config.yaml
train_examples: 195000
horizontal_flip: false
cond_dim: 128
cond_dropout: 0.1
hidden_act: "silu"
blocks_per_level: 1
optimizer: "adamw"
Rows from block 6 of a small class-conditioned image flow-matching model, named by matrix and row number. Each number is 500 + 25 x the weight over its row's rms, rounded and kept within 0 to 999. All counts start at 0. Numbers have three digits each.
Before each channel's rows are labels from the 100 images, of 14848 (inputs lightly noised), where the channel reaches its highest value: "responds to" is what is common among them. Only what is clearly more common there than usual is listed. The data: rendered scenes of toy objects such as cars, trees, mugs and chairs. In brackets: how many of the 100.
# convs0: first 3x3 conv (model.decb.0.0.convs.0.weight, 96x192x3x3, each kernel summed), inputs 96-191

responds to: mushroom (55); largest object: mushroom (42); bottle (37)
convs0.46:497511505498487509495482485467489478489488495492497498489451504501481509479516525503431482500496507513460497480488492502495498493486483478481515519528507516478484472455538507507520491509502470496506498520500496490504481537500505486513482496482501514483518501502531488538487507388505499464

responds to: teal object (68); its colour: teal (53)
convs0.86:512485501533515520494498510522464503490509451489495477518486526478524487501493516480526489510473470513470497490487488507551469476499490501495509531500509524471511476488487460509515501503513496492452505509498491458483527496518478510488513485462487509523534452449485459513508501502499468485

responds to: light from behind the camera (53); blue object (45)
convs0.11:519484477516511498488506496498529501489505523468490477544482524499472492498527535491484538430477449492481532487477511485497502472493493483510505496512508486490437509471497501493448501470494505503488513482507485504506501433484479474506486464479506468454488482527488508535524500457492486494

responds to: mushroom (27)
convs0.59:483500506533464505495500512484530422461477515467499523502480512489552495513489511490504482526497447479476504462501471516489486502472469513525502488491510511461499480515461520516493511506484505488480517503469461482424471489510462503511494533483518487483493502457512507498477498510496478477

responds to: candle (36); largest object: candle (25)
convs0.57:517469482500507479503483502466488502516481472502503502528476515488494504506509494511507505493515486491492463486486498476489497511490486511495494497504479480455442484502485497476528477489473508508485527487472505473511520485504462531502489470525515476523447482483513466516473493489470486480

responds to: light from behind the camera (56); candle (27)
convs0.61:508497444500456511491461494488494477497509483457502499495467508490519502478502503472503488499511467511469502509511472488491504478498477498480500486493510506464494520521520496505485489502495489507502480512504481484448480491486468527504488474539516475490476496497478489479500491493481489485

responds to: green object (62); its colour: green (36)
convs0.19:440464493547517539481479499489516498508501502497505512504469505509473502491499444515512507486479484486469483528498498496518498508488494484493492499466497495513549528502483515510504470493485494506514510499482500555484503476496504528486503497431495483500467504508492501493475502542500526493

responds to: green object (34)
convs0.44:488491508538534513528525524513503505523519512483516500519498504581489511471510483437531516517526519486508486449509553494491531528489511520482530507538506464506508496452479504506491516518502498526549516482495496535518500519533539498506524475454472520512472494525503504515470491499493483508

responds to: light from the left (57); barrel (55); largest object: barrel (51)
convs0.84:491517461486480521497505539462514553450535520508484519507497498482519501506459502507503456529515522486494477469490478510506486543502488488466501495468474506538511474493487486504487504526497482489468502495498496503517494490494472499477481470482523494464515490492477461515500493497501492484

responds to: teal object (37); its colour: teal (26)
convs0.80:510495482510513524495485491481491507486498525513475501500509507489523511486498494499510502487515506517471491421496489485524499454499515485476452526453501482499523497500497510498525490512498531488506526501492441499505503454489534511474515493483504464509480413516490476530494516481466496463

responds to: light from behind the camera (57); orange object (36); table (35)
convs0.13:484495511526431474564512518489469479450506438454522493490510480489504501493498493481494471492502506473511521526534490504521503511486493456510503522516500542474441523532473494519519491519536480507475481521494493488494491504506530496486496529474510505490481522515490505527498501478522479490

responds to: green object (57); light from behind the camera (51); teal object (39); its colour: green (36)
convs0.39:501487496498516484518479497505526487494496534496488495498493473504479486507508528488494498556504502546492491457481485508423519451486497477506485491482498537499555500494516507502514472502482505496490501490485472550498502427454455501467475476506483495508505536520449476517499475501538489475

responds to: light from behind the camera (57); orange object (36)
convs0.38:492476463487497480484484513472510462513478530487485552519474497486490481539439501471434480482536491553528467504503502530496506516484533533464500471503463510511464515510506517495468519496504489483491496473515540498502517518481504489458484456489537488467524481511480467516536526432505461500

responds to: light from behind the camera (53); its colour: pink (26)
convs0.28:463497499490488444509479499494511505487495495503480484489500484473487483466515466504490494501485515521496494543504458462489484517512514481513517453531459499488482517501410517512502483521456495512485507489467515459521532505481463467567446513480534496515475498519492508485496448500532493494

responds to: green object (36)
convs0.18:515516509479516522488510505513505521495522504479486517516495531510509514480506468512584509476511491517530537482493514527542505509513481492488502518496508506509499513502539491542466498496518507505519490517540481476508487503474502496508514506484492508480503461503496486459455555501522484497

responds to: light from the left (49)
convs0.21:509486528478469484506489494507539459445476468499520487509512493478517489501499497498501518474468497508470499501499485503490484480460460505526449522511489505522489498508521515494505502509477507526497522513450475516508495502498491511464499522502509509489508488493488508504453506505496510511

responds to: light from the left (58); white object (39); its colour: white (30)
convs0.36:493502492493486483522502498529502521531508504490511490498514489483525460518526497478486506504506506508504490507506484508501483443483522520490505421504493474507483512483483470514478468515498521518516499506506526491479529496537460489532480530475527514506509536511521505501520534519484483486

responds to: teal object (35); table (27)
convs0.42:528483486458481527579456482466487520496490509502527483486503479488508509538526510486511525442493515443515504466474485538490516522525483495471490479479464504480463532510464517459541495465510489482480510496475531511538506494477505496465513502504551502504494504451494500498518530513479523519

responds to: trophy (31)
convs0.25:495484514510493496497506504476505499479513479467517520490473503511529524480519548530504520455505502476510494494498528490523521504519504508491502488539475534468500488517493490516540504492505501473477505493485511533478484501504530529514524510506517483489528451483512534521488503485491518520

responds to: black object (35); mushroom (25)
convs0.58:513482497511462507506501490480547467510483551463499398489473522500469496497514529490463484485536496449493521502485493493505507504505515513503501518539498537490471518455490528489532470515520499497480521490492478495480463488509485527469476473504532500524503510526487475535502513489505402495

responds to: mushroom (36); largest object: mushroom (27)
convs0.69:496527481467502504472482535471470497519521528503487449527488520487541479489515524531455441506495466514499509514505447502480494482507458516466489507503486498478504518510518513473504492556505503449497486488494516496472507495494455525501470505505484491495476481481486537513488482489504514468